A small image classifier, trained from scratch: layers 8, 97500 training examples.
Rows from block 2 of a small image classifier, named by matrix and row number. Rows with one number belong to one neuron. Each number is 128 + 24 x the weight over its row's rms, rounded and kept within 0 to 255. All counts start at 0. Numbers have three digits each.
After each neuron's rows are labels from the 100 images, of 14848, where the neuron reaches its highest value: "top examples" is what is common among them; "peak at" is the part of the image that holds the peak. Only what is clearly more common there than usual is listed. The data: rendered made-up planets. In brackets: how many of the 100, against the usual share in percent.
# fc1: MLP up (model.blocks.2.mlp.fc1.weight, 512x128), inputs 0-127
# fc2: MLP down (model.blocks.2.mlp.fc2.weight, 128x512, transposed), outputs 0-127

fc1.342:153111125154141104133134148105131113095094119138146087127130163156126130131091137123128152135139094135096157117146072131096140144133136100056145080105180166161111120139145142143141146116133094173112121187140157112155158169172105145135110108109111108133124133149089122136121171150126138150127130060159120118130089100107109125124124146111117156137113095151141093118108115112113099116116
fc2.342:109130124109123132165119117084115110120158079130154106106092119144120134164087117114151122131132134146110119129102141088160134143113165102097190131146155156102160089129141129116137196083169076157125135139145178128154148096140099139129123100141084105128134134109117150146143138168134121110160119085123124104183129136162133150103083108115141132140134108112152127139125128125134141135076
top examples: moons: two (64 vs 25)
peak at: bottom right (96 vs 14.1)

fc1.497:132137128142099121131148123102168134146132096100150142135110158134143085199147116153148116091130139162095139119103133104087145125117115165122067139136118108113098152101090105131099145109083115118108125093150135139150123107142144107140111103126177174122159173124108104137128143122138131177134143106105096118166160147118073078124146125114130192140160130131115115137136102128135149153132
fc2.497:118143101142183114147094117195112156129131134104135147101138159125081095125077124166124110148156130152155137134132157147109123169115095098167112154138143163132114123138148125112138107120145162132142089157091162119160123151127164107136090163118096096111161105121137085111138151144124086095123101120128151170147132135131112180118117122132122097106135141172135115078118114121104131094130
top examples: cratered rock (87 vs 14.1); gibbous (58 vs 25.4)
peak at: bottom right (37 vs 14.1)

fc1.59:150137128167082126126132169121071095154125124167135106093121155119166116159157114159122100147175094162126128122110154108134118117129144092140138134123134112121131099122149106111151151108137116129125124103133127135125141136096120152102116111119119136118118183132127161170106130072156170113111120162157086122147123138116154103086131129116083130111099079104089109120142208164133138117129
fc2.59:127138135119096086160156159110136129149142142116089133148171132123112127169118102175125105059121129153103129151109160122127093141157134140148136104124101138146083110160152127174115103177124141097119145108151149137134122138115112106126116178151124105115114132061133147119105072103151106147131180157135108125118131132112150080119090116135126185155127117152100125113122106104135149131149
top examples: moons: three (83 vs 24.9)
peak at: top right (54 vs 14.1); top left (45 vs 14.1)

fc1.498:091157132141093142087134099093145087133073114129120131161090111082115143149136117164166130096119136145178091147119106111122171145158080123113101128112145149118132110170105148115114156171126164104106134146144138127144130104149109083123141122116181124192150111133128138124144148132094138144104093127120109128112131132106099149147162138112100155182110121093118129110144145160143103115129
fc2.498:116165113120122132124132125145126117195159100116143087158121104118101162112084095133122185160150165108132167136138124155163105111121090122115145133160115159144095155120092124078141124139119114141162137161178087121156120094105113123114095136102123146115115186114145136104110142134128141152182152147093116109147109145086131154089108136103155130137100116120139096119100104142128145129139
top examples: half lit (83 vs 24.8)
peak at: top centre (37 vs 9.4)

fc1.306:135094122108140146120122120125136163128119128110101096136164084093129142089119163122174134104142125173128108171103139080102142104135130127148150136161107120109106187133103149140120106139117094123146054154127109126127128116153156103156107152112113108120166129090128144143150133115135112174132148100148177121127081146155191119135099140117122111136131102149161160124127155140135155176118
fc2.306:116106124136150101088119121163125133141111104152160101129078172118124136147119094165104158125112087127130099067129138109117144120112156156168127150123126183155126126140130117129140129151134137118166112124144113103141181125096091113148127119123148115087100133121137105116117137124103118104126167142193144052161168147118151156141135116126074137141115136149117157114134092146164129134096
top examples: cratered rock (39 vs 14.1)
peak at: bottom centre (97 vs 9.4)

fc1.277:187120136138167119158149153147114112114104129126131149111155096142112134098121093142142137109142119101118117164140148145113121148119104137090119103162164134181135100110095128134125143167126130155147145145101129157108123155129098164149093113126116105142165129114106115140121151143105125129125127060148143119149157107119148135153170088109126141124119103120040157100130101105124137119052
fc2.277:105171114065136176153119132135114121173154120112095135102130105151119132111099149126116098184171126116113139126131165123156085130129137101113138143120122126118143104139123139089149149132149122113103120113137118126127170029159135096121118164099114138088090109138142153163146128137132091129132132136116117100186142170130123133090119139171161136145124124129159139123102124146112133156102
top examples: moons: three (87 vs 24.9)
peak at: top right (84 vs 14.1)

fc1.258:140161127129115196171143175134123128169136070108131116116159155128123139109119119132177122145124128126102105137124161137086137186099147134100109117137136102103149178140117083107107145140094119128143141146141157124106107137105125145102120133112135112115138110089156108181136131127137135129121086140097129134094146105166119123159106137085099134068128121143169118104183115115124152103131
fc2.258:117100125154086099128107082129153134105131164142140152107150143114123124113141130144099106146170165097130145099073107115117114139134122141196140137135142114132129144125140130149127155082159116085113101138112135089144157097132141126148150127121160136142120120156157140126115136157102124104110116077114139178170112124082191093116120107163158138146122167117094133159125157089099090124135
top examples: crescent (84 vs 24.5); ocean world (40 vs 14.4)
peak at: centre (55 vs 6.2)

fc1.70:155134123103141101137144110132081125102120151165147118137107140142111110133151130122162120117173111114141117141140111111158146169092127054117067140116115145128076132108142137110103165146123121139147146092122093153171150140130116153113093132143134139144132140144118090128056127183112101146166137126104187158157136142142132139120142118154176127138110129104126130159077105144122118116110
fc2.70:113122122082158070153155130148112151135104150150124134139143121142104115096119178136118098127111147136142164074139152101128141082146124106161162118166155108131125108134137066104149089110127155131147115136107110114131111099139130139124123136148143109143122159115105177135191144131118145163131121060093126117105155120157137082162135153141154109105165131134111145138132133100146120099083
top examples: full (89 vs 25.3); cloud-covered world (51 vs 14.5)
peak at: bottom left (43 vs 14.1)

fc1.365:117116099129154127101185127152142171123136145130088155155114095106100090151119133173128071094145139119126169142132145131126162116135122148144105131144133138146089150132160119119157139140091135091144126168103102087133135137118094174127102127093143093097187100112108118125131122096117117125162125151114158126101103116127133154148136071127149151125119114161173158105087110125107151099110
fc2.365:148107100123164108098123122137144123077105148093123149158111101119083111125159171152144108135167109128111119121119155091130136102126122110144147139141167119112146146078155076098125158128145144138154097157126131111144149109189083119164104104118101155113147149135094177124135117131144151129132119157151116171147106126146106094109116120091111132089114126184142139118104169111100128169138
top examples: gibbous (51 vs 25.4)
peak at: middle right (54 vs 9.4)

fc1.338:108146161144132104163114145100094105106100129133117149120150121160161160142148141128154156081157095172181141103083158153147162165105156087118127102091118122112116145115138108111104157118094118160130116107093152079121110156110127133151106113135120092103105097116095160149107167154153174095100136101165099136128167129121094092113145132131130145137117094151109137138145129153135132130141
fc2.338:109106102109107123121137131118154125142100100124134136151134174139102116159140148115119120150047135091096151153137151156095123108148147144128108139176137113140119107124153135142150132124144106101058134082120125140179118128134109108135139145160079094153126151099193166149167083121147106151133099145135119094112148125104101110150088133144172116117137137120137131124129113160133157123094
top examples: moons: three (76 vs 24.9)
peak at: top right (66 vs 14.1)

fc1.348:104112119136132134118124135101140175176085124148120143121122133119151087138134112154126111132132158124121132154165155124089167115137125143143097192088183147175124146104130096109130176106041153074129115124138101117108145126154148112106128086132091129120178116127135128131155113141155142104118141101124130123117113139083115096163138142127110143157179103141143115134132117137103119111137
fc2.348:137134148124118145151136162137177134106099104076146109142133100161089099115077145158107106179152103151121133119109167114104112136111081147093138094154125133119185111129106127093128141130140098175110136160099128155158129133089118163141148162109123120148154116148160120136126121100132099106107098167181116150131119115093143087150124122115151102142132154142165122134131123084097144130144
top examples: half lit (56 vs 24.8); desert world (34 vs 13.8)
peak at: middle right (43 vs 9.4)

fc1.208:068159115133098143146135095098149113125094128165098104167116124095153133141119157140148124137087129122167117118139137105154160125145116083120100108134128118129144121153132152143181136148117152109140123149103090114098172076112084141143139120108117118184160114113120115114156070138075141146147126125132188135161112093154103112152145154133116147134118129126141140119091145165130110162116
fc2.208:155145113154122142136108164113116112166093089103121110155162166094151162130157131168107148101152140125127132117162089117118116125092110124169136104132103125132090138076111159173079123114143092153158129125110122119145152084107149126124121146164149139117143152140114133168134118122118133133136122154104095089136090126072120170139124143120151120131131115103161179102158147137063120117125
top examples: half lit (100 vs 24.8); cracked ice world (62 vs 14.1)
peak at: middle right (48 vs 9.4); centre (25 vs 6.2)

fc1.505:129109118138129090138097106166126104135175074096074133147155129116147109164140143136140116141121083129128121138105108151107085107144124158150125169087108125151146164085112131154147092147127138116119153128099157101115128107094127173154127115147200130086151116101097124108118121161153134127105119150118173137119137162138151138140126111157116111136101088111123118116077125180158130123123
fc2.505:158145121138115118127102140148127105088117138133149163140090118192123120140108129091094140089147128148115149121083097092147144134150133098124125085170125146147132091168157116116148131125185133130124125140152110156123079115145170137135154128119099130103114116126129098088144109114168168154132133143131066155110140096098099114134138134104155110122083157167151100113148124099161152146155
top examples: rings (73 vs 33.7); phase: crescent (60 vs 24.5); cracked ice world (50 vs 14.1)
peak at: middle left (44 vs 9.4); middle right (32 vs 9.4)

fc1.319:127148109158103151130159126086134148133107078144188124113122126104115126137165153133125088151106128122166098093092139107195161139105129103131140133113115126142128118139162125070134130134105126079132116125111137114148153132154093154132065126150105125139107101093154120115162120120169138198119164107161145110134131117125102128117137153119127154163115117137143099103117102138118183115123
fc2.319:102151123156158218164151124106112135139115116132107114114112118113139084121072134125135107103090094123157080122145158110107106124150071129172136098135155161106101169113145149138112139128135168145113158141133151155128165166115165132137097088150104133140130125106129128120138092123157168148119118132138127111113166114112116101163152158144117123136128131099105141122106098089108128105158
top examples: gibbous (58 vs 25.4)
peak at: bottom centre (45 vs 9.4)

fc1.353:128100110149124145096114140128117100100071097147156109155077123121124157110150104147148148123092128153129157114105072118150163111125136125097119129114161141115150162127084112131117185105113096123145123150103112124188116125143103154137131117117144144143187144145116126171131165128201128119108170114138132144166114116148140125122141115144106087107120143100125148142155124082081118115123
fc2.353:113134136110154171153097095119162077104151101118149142144107141154090139096105169118125157159124148105166129092150103128145121091143092108108173139142154116106142153152145146130120156113112129125139144164120135141096147136143149119118141120157165141134111090128134151122098121186106112136172127124108167087098132168117109180137119110103109121087095147120121136145100078144120102126079
top examples: moons: two (85 vs 25); ocean world (35 vs 14.4)
peak at: bottom right (100 vs 14.1)

fc1.483:125141142134133190107129145120147113121148108132171112138153108097168129166140163143115147138102123113126113145126093139120146135084112168107134102158092107170095156099104110144128178145086145149089133149175116124130157114127107124141104146168126152118100107152111129100150096090112128173132141137164122099117134104135104110135075150118090158091131135131103178114172107151104104138123
fc2.483:153130136091113141109132119130089143128126127131133138113104151111130108146117058164123131125082078135096103146136125140132112101154149137121121118104107182132118142156138105122147130092103149076161065115125151125132164122120149093128099133166103097122143111106156179125125135171121124098130144190121142133126139108151147149162094113099154163125118137102169172097128149175131137139130
top examples: lava world (89 vs 14.7); crescent (61 vs 24.5)
peak at: centre (92 vs 6.2)

fc1.39:140122130147123130156108160129132151096187141142122134095159101126125129142129117107111144142131148133154130108131128166072118175135128159135140115150156064113152113150120156078159111118109101132132117158132145156097116192082165146115146175151091120150085113111101141133122123101114098102092123165123092111121137151114138136136094140106151157125129092114154093124136140069120153114133
fc2.39:156179122109091118098115117124176133174092144165153136105096159088123131137102095146174112139096137126121110164112153118108130113117116118110096089135133140147136151112110102144082133125167067138158058149098132115155093112126140102108142094119131125111134150151171101078135124170139124124133127141135144164190132114116123157134138106130154127136115110121121135130165128158123127156146
top examples: ocean world (80 vs 14.4); full (57 vs 25.3)
peak at: centre (47 vs 6.2); top centre (39 vs 9.4)

fc1.422:095090123143099121140136146115119125142147127135101108133114120126128090135117126154123123124209121129088174136142128141139126104105108144124106143121139094139074154138106133125096164184149167095128144170149133116139107138130130092149127113130108171061094160129064130098144141143125117137141105149114090149162087134135089098112143135146164141105128112144102123191130137107134121142119
fc2.422:105133125140153110118072134148089081121174104152130153109114162097078094146115112155099110132127102141123128105157127102119099127145143118167086098120138134110114121126150114148149135106166140144141081114110139156131112128114129115163099115136140098113149138179158136135132146149125078102099130123116103110157174146157163190164131129153093122165136122119106184149138145109094122149136
top examples: cratered rock (89 vs 14.1); full (59 vs 25.3)
peak at: middle left (41 vs 9.4)

fc1.175:132096128152121117138158121161148136127162120175122143156039126133156127110141128153144194119144111148166121130118125143134141161092133129094118130089143098093138144130121131133083143106095067136155133140121131124132146103147156089155098119123145098115147114122139121137099168144157113126108166076151133143120095101137108154124127097122159137129088100118109152131149132173088098127103
fc2.175:106116125116154155171125075149132122150104153157124139168118153108094146114114121088095167163103097118060120111134151119161158136158120130157134118141177142148103139159157122158132093111172103108118153151141121110140105129117123122123102158142103109133153090125128118132123125136128141101176115071152110109070160103111085172149139101127146123134112105133143102138130154172114120128119
top examples: moons: two (71 vs 25)
peak at: bottom right (100 vs 14.1)

fc1.401:147159127082072164110132076106115133132106128154133099126138138107134111103095097156124137130134085162162097136168154108126147082125129125070123126163104102125123165176133126097102140121133143139136122126132138127134164120155122106152110138103143123167145132089173154131069120144162187171141129151118134077135117126121130124152149083152144148138132142112110139160146143130114147151152
fc2.401:167105142118125105158117139127114127177135143124122082128137120150106113078101071093107116163148107123106111116135146130149101127104145109104114113135160122145121122142159139090094082163151099108125132097126108085126105156141094157120155161154158132129094117171126079101134143167142099135137141150111147174144193107163126139118096168157140127158098100131128161131129117115116140148145
top examples: full (82 vs 25.3); polar caps (67 vs 26.6)
peak at: bottom centre (47 vs 9.4)

fc1.386:146166141143127158140107185153132151129118151109136116157165121087084150120099083135129174061144120149122161170095130123153177143086097147121121121123141125134140125125107122123159137123095121097144105084130131133137090113150120125123157117097130084098096120069128083121101093132117122146125137139113133120134133160106106132120157157141104056105141158111145146135133149133129153108127
fc2.386:162132067139121157112162141127101141135164131125140137075157094136131132103086134112112124124115161139135179147116127126139095152141111095094088136119128130171172145092114123051113153148127131123136104126136133141113174109142149126142097118148163147135152112084119128103091088120169105132147113142079146162094115124107127122121124155166154123152105122173139134130128121149179123120120
top examples: rings (100 vs 33.7); desert world (39 vs 13.8)
peak at: middle right (67 vs 9.4)

fc1.484:126110178118119173114114106119130120134156080154132107140142115119149115181100110135096132154094128155123132150109096107116159089125131125115153129150138124094166145108116139124115132129127116135107097149154152119176142152147128118103093138123168139164166113075152102139118106100069091131168152148140167093163113123122155124116162136139102142136137108142187108086116118146167142140089
fc2.484:097140133085112124110129122090176154140122091121120061166142167154140108125117071146096167144096131109131134159157150108136120157100143141132148119128110152114092156132124114166135142127131129132140104138161141156124137123097111138144064125133116140127123158119142097158107130145129141099115127138068049112133137130113131152170123171112122137158129114092125143107162125125127178149097
top examples: lava world (90 vs 14.7); glowing rim (75 vs 40.1)
peak at: bottom right (41 vs 14.1); bottom centre (25 vs 9.4)

fc1.226:125165128141096105141150118120133090112121106126156149133158135168123098134128117081181118111122153117152145129146099132093076158100066135169110141114146164139118151168085143102116164100131154130094107133124099132125093157109144144103153082148140128120077120105108119135138142129113148128140142162161093093134099132101144133135113093080148147135172105110137162142150152117097107151117
fc2.226:094094135104100108154166106093122082151165111116140111117082136113116118106117154116086087119096132079130136112107131124140176155163148176123082166142164141099112145091121131145150157104156141097164098194132155106147106106124123117145143145122139121133143155143137173147130127103150151148129091125123126141112130087108130122112141099088149130152143131152165132119134158096166116123123
top examples: cratered rock (40 vs 14.1); lava world (36 vs 14.7)
peak at: top centre (68 vs 9.4)

fc1.417:125130098172142144098147145113141106097136145134142131175126137123107158139124112148107136129099121144139142118108126109131107117148125119144168144130107079146194155108166120095113097143104158169100129125080127101096112135125113141130173117121122139140085124090163124154095097111118134172118098102123081124133168158156114158163107133088142159156116092133101151080103100133122149116087
fc2.417:117106176092160182109142157138109146129112147081141148106102113131111115136082100149152151128130074112115152136080136108086142151144156099145110105110146188118129114113141107066156128149133146149134110097136110137112117146172113123134091128096123124121173122131143114155125093137196109106177153115138170111089128118145139109123149129134171110120155128142112144132116101137122121137122
top examples: lava world (72 vs 14.7)
peak at: bottom centre (47 vs 9.4); centre (37 vs 6.2)

fc1.153:120166137121118111105153098088106110111095083125121152109157177133118086154126096056166142156118139107134157177116168139134107143093109152134124155119140150147131160141168138133160152115142145177112126116109109140125126112091133162137126100098163084139096165118104126118147142090119159131141119170131090103149120114127127142124114100113144117152142098130160141160115093118126089140093
fc2.153:111149100131090129111136118142057132088132152129122132109115126134122146108133158172109127161110117134101131097131132187108151104136120156105173082140123122101134115134169113169118105136154090144111137097143121163085118147141161143158131175116141085142141150137082117128153101104119130163121122099134119135151133146142112137126134129172203143128111110132133103160097138126072135092121
top examples: moons: three (80 vs 24.9)
peak at: top right (69 vs 14.1)

fc1.321:116168125164057172123151135112146130120135109104174110077141159093158157117105125154132051149172156111147141108122136107103124127150119148121142100123155120112092112127113082115138165121106136130133134148127134134155121124106099082134135126119110118159131107148134115123135103150150078135103094112111136108138094151109132163191119126146101125125158134116129120124160127171149152085110
fc2.321:125126131125123160096127120100118130078135172131132116097164093127191129129148151145109122132123061069140100132137164143131144067147153129171129119114124133122110116182156137115131131155140149154115115125145175147137121139149106113058117145134120191141184094127117124119148119144135145126150104147108132129141085158127083117123120123096146152102128136105127094134146131112101110134123
top examples: glowing rim (87 vs 40.1); rings (85 vs 33.7)
peak at: top centre (89 vs 9.4)

fc1.227:117096137137105126092102088090131116125128104135090139151114103149154135126109082112136116116148086162131093115170101145125130137145131131074077152092130110108162122141195114164126141123166118103179139121154113141137115143139130166114177146156106155147168162112112143133134101155146132106145133172109101114135114098147094147097140142169135142137146163131093141137127131139146145136077
fc2.227:132111095130134142143140152112149146151161121122141142117164118155098152123095139157181169135101122141099131174101147182152146174108168106113147122162111132083102128113097123151098115155085130119123132150131111121148150098133098116107099153101139101103102119119097076110100149112129064159148130128134130100124134152126138145080149133147148144149144126143123108155113110125081096168164
top examples: full (63 vs 25.3)
peak at: bottom centre (66 vs 9.4)

fc1.458:099151136210098169146140129108133116135115116145128137113159100102122158113093131098109117125147145074137122142122120151169144169113173130149152119130161164076129185139122095134093112156140149128142118132117119099111133121126095144090129121117141092126161139115156083144124106119154146175155112114139091101120081127135140152095076160118142119131114134129082131095110117116110112119132
fc2.458:138079143128123110125139147153126131133108132118107114090134131122106169118121160123158139149100113161090125192137119101147171144155167147148148137085096115121127141147123146152088134103123105125168145100106136163157151122167142125106103087085175111123108108096106124114090116144125122124193126081143120109088124127112159123112124152129108125143165096153163144148104132144090093144156
top examples: gibbous (72 vs 25.4); lava world (61 vs 14.7)
peak at: top centre (56 vs 9.4)

fc1.435:119159111142133111090116099120141131116105139124135093102122159165132105151110157109174110138114125118122119168130096124079187171132133153100122128170114125111114096097155114051163128112142115150108126119126118085122167137170131135122137068103131122153160136145139082147173111115132142136073105147136127133127130161132138096142124109148116164136170146122161119109089147139141102118120
fc2.435:133167189095097102093146109116099102135131133133150134080108140111105144170139092111133125182101109141122130155116142132142170143143141139112119129139120183100130139087180139122167165117185096160121159101138122128130151150119148118113091099093095142109127153085134117126123159175104116122115121122145098159130165117128128112102092103154147138125163136128129100113134117083112119154136
top examples: moons: three (96 vs 24.9)
peak at: top right (98 vs 14.1)

fc1.268:109108126137163102101123114144121122120153130148132121130136162123153117116141112162155115081159113136111103117164146161140162141125139118120144096121106095144127138103179104122152129121129138124119091138113122088184157089097133157116088117170085112125126093097095146177180109139148135139129131145091094092139110139161102124124094130134104081087123139171164111156112149154165123091145
fc2.268:128078153141136130154117151127157115126123101074127100143141132116105137158142121108108089154152136085126123129126145133171161154152124170136095139139087128129137137119125106121114135102163091101080152105054170125118153161117132117147125134168161135139089184163128172099168137118098121072109117118145122142116134129127124134123067085145135150142141133124154142135114098131126103124138
top examples: crescent (96 vs 24.5); rings (96 vs 33.7); kind: cloud-covered world (41 vs 14.5)
peak at: centre (96 vs 6.2)

fc1.55:127113144214126154140119123145159129193131089112126158123131104090113127088136130137134133090161115115113104110129158181142127145080147123092107115125150147135120130134175130154104154141106098148153114140142062154128114162112130104113147116110164163131117125113125115080141101130147158104131079143098115104140156139111105124092134136117151117158112116147110111131105089105137087121106
fc2.55:133133137087136102099129076126100152112102131138127163104164137132088110172143108139106125126066139133091128126131139115130126114141169129166104115138120117139130140149110166175130112128113136123128127094121158081114201146120135145143134140093118124155174115121167141115096128150111135133120106093139110152149116109114183119188168104127149119152147140102102175106129117143098080145126
top examples: full (75 vs 25.3)
peak at: middle left (58 vs 9.4); middle right (35 vs 9.4)

fc1.131:156102112174160112127124090123135133075127147113120106169145153102138122150172158115111120110113120143111086107114131145095092141113105132084088105130115112125129137081162146119127159144141149099128113147186115122090123137149163112082181118122096086154137146134156133126145141161161105102111134117125101123152129151111089112146153103157159136114142139104106125062103137136113138133167
fc2.131:109138132159147187139133105121153151131171117125166132159101136126137118143120140149147110092110095128123144086118163155130127090098090190122127117106106128135114142117130152158145132137177136128150152118133135106189161096105080125080165125123088138110093173115135158164102144120084137135100118135133097122155118104145158145111101132106126142110125161129111108096160116088123133126090
top examples: cratered rock (42 vs 14.1)
peak at: bottom right (35 vs 14.1)

fc1.27:108147135136132153145161147088147171108105151134146114142132154149135165166109123153102140137080142150142107130136161084118116148117114144091123133149141130183172094115129125092121135130086133105122119151150121164134124092123073141138082075110151144124092117164129100121101112128165126130142123151124135138136108127128090132111103152121176097153114157115064072116147146115159117144149
fc2.27:174119147132124114083154093108115110127127119160171128135133153176142165114135089159101157152143127109085093129127083091111154128161118184133143121149140131167148130128117091129132128133113181088129051104151146106146167105101136108163087130133103105115111085102118133136097134127119147115146154142145118102110148132134157113124140140108155140145106113132169147129123120153083131142106
top examples: rings (98 vs 33.7); lava world (60 vs 14.7)
peak at: centre (33 vs 6.2); middle left (32 vs 9.4)

fc1.499:112141084145119115152140087134140135153094101132163153155135112103127110166133133137158106122120132153158148115102107130122119144074128094139090105156133126139130125168085147081150121145138164142075087124140124129109134141160156164145116111150090131104127091113128139138132066124136138161153159096147155155098113106141162125158138100155141142135138109165175107100120095087088124150156
fc2.499:136108128122157126142145139122146082093111100109139128124160134115111113117141150092144093124100142098140083095168121109153091147164076143164147096129116166128107161101164112177158117136123130099119078145152153105124167086082110146143150115123139128123140169136091116111125129124149143138127121176145122133183132123138109127140107127108114094148125090091179134138104158127168141161123
top examples: lava world (98 vs 14.7); full (81 vs 25.3)
peak at: centre (72 vs 6.2)

fc1.193:120099131166138149150160121165095126125120139220098114091137085150157121140126155111169131177097110113135104127133142100135148146127133085098097094141119133115154103122128100101095106147098127114155119098152130120145134130125139124148101111138117140176122140112133098153126088154111139166158132114117193143086120148148117115146135148149112110125132096098140085165087136106119135109110
fc2.193:138085119100146109133145132150136118156107090144127162121124132119149124140103160145146116151109123118106154120156163087119136148111128158168165121104147075136115082138154110098122095081166141101153168124130150113146137116133120119091147133166133085157161119123149159128100172094136149121077160106095153124128130139115082114092146147141154085103158178122116145113126135093099127101140
top examples: ocean world (89 vs 14.4); crescent (68 vs 24.5)
peak at: middle left (40 vs 9.4); middle right (31 vs 9.4)

fc1.339:127134147171123088102118137180102095095109178142192133131106097147118091151146147141108131157120102119114104132139125143129142145129109139101148134129090132148115126108138135142134089163075100130110120163113088130115113115109117149074143124102108132151115159103178138120092171130124123177142131114161116122125177131141151136152106132163147119124118126138070111159099111118132089095096
fc2.339:079101113098175116131151156080142133130119125154123138097118143158122140101171130128131103105102142153146113180141101151143175161101132123121136130107132101134160149103083076106128133179140136148118128138123116115149150141150126150138134106128135125120162150130139139107144161157120120105102117130113114153088106106119175124101142077091150095126093104124147121099145180063115149152155
top examples: lava world (93 vs 14.7); crescent (83 vs 24.5)
peak at: centre (99 vs 6.2)

fc1.329:124109135097085166126142135091138149137097121172132112134107115143131148097138144162153114164121093128136071135124149125193127131116120102143144167156108127114143173087153093088125149154108108117142139145156140133152123124155082159148124157118058131152126128127143144140119118139160098175114106140143156131138082125129115108125111140056168144148152101154146139097127131125116140116116
fc2.329:124156109143129194107119142163154122162103128176127105092121116130131120133136162110112106134112116102136101111122150138127120148145119153118131143110150138182149129111116094089094110147136106123095123125140111124134126180118127165145074091141130138139058119116175120114186091108179155106142098110174132114092136126152142144107164129132152091140130080120103122126119105108139139153143
top examples: gibbous (82 vs 25.4)
peak at: bottom centre (42 vs 9.4)

fc1.310:111120102159108108152128106128132136098118105157158125164102139132135131134138118146121156127135156172135155108116176182150151171120128146096116103105134143131110129125126098134101149120143127140090160116108143124136107088141151066141147095107139072172149128088160139134087147129161126075103152114167112124129114087149091118079127093128140088141116111146178113151125131099105155126121
fc2.310:095089117124143158137144171132128134091127096180169146127110129134105100099071157144149164128125170127115124119134130168115136092116124124135103148133130111133125104157165129190130138119125093117093116135143126122096113148118088106128139229154127116096143096080126135122123116121157122108142130126118142126180152116128105151154089162131096091102116114147140125134150120157148119113120
top examples: moons: two (63 vs 25)
peak at: bottom right (100 vs 14.1)

fc1.20:175129117135132110168112110115134134130131153157131137158149118143118159135127128096084125151136122150148165145135105115107107133099118131154166078167082150097156120084101140095127152119137129144098095117084109099081100143126176112120118175107144127163162139127135137109089137136117098098140129155131113121164161093085155129131116114136138091124101172094120099178137096145138149157122
fc2.20:093138140137110132122145136151113111139077101131108193141134092071133088147177105164111126186111118082102141129117119116141134075136164138153096148108150196140095129144130126133119138109131153124095172120118143113178150102124136146131120117124142135134147139098126106118124129121126143111137143116128173126108097155125080126091154116115110140172177131114167111123101161124129131107137
top examples: lava world (69 vs 14.7)
peak at: middle left (42 vs 9.4)

fc1.121:154158100144123131161132102091102120107127129102107138093097128143141151092133138117119095091088151155149108078113124100145074161162087099124124102121151082091096114116172132117152110160116142129133108157124136153079110148147165127111188140119112084152129123133133108161150135162160122137172164147163138152152114098142152128148126109159122137122105098123136147121094143142127157132148
fc2.121:136145143148117142132093108139153164125172075115167148115122149129132099156135102125148131134131108160124142137129104154093104113118101172093124152108075150148119158140104129159145110109112123116145095133133141146151144127105137105070176161102153100109142167137154155127081124123101126144108109148175106152158172107102114158123124094085147087146118121089129123083170128135121138144105
top examples: lava world (100 vs 14.7); full (55 vs 25.3)
peak at: top centre (28 vs 9.4); bottom centre (25 vs 9.4)

fc1.77:150155128120110122104162141151212117095131092137110140161147117138149102117124115127114150127147160140097097093146153121105159083144117115084128125129144125126103138125097130126128122182126166117144125147115123110093101140101138137119109112092118142144115110173070156115164145082118139132107078147101115093090141136153142112096157153169146113161170128097155171112146122123121143128119
fc2.77:119158119111076159140151163121164140127131125141107100136141150089171135108162089102131141112116111150093143108125129086120140145135142107116144116094114152103119133094121101156102144127139134102156058145149139105128157116112140151116117146128131110105155134136117169084149106135194098101122142111136108135109178177136143143125129123103147096161156166158155161069097137100124118123117
top examples: glowing rim (94 vs 40.1)
peak at: top centre (100 vs 9.4)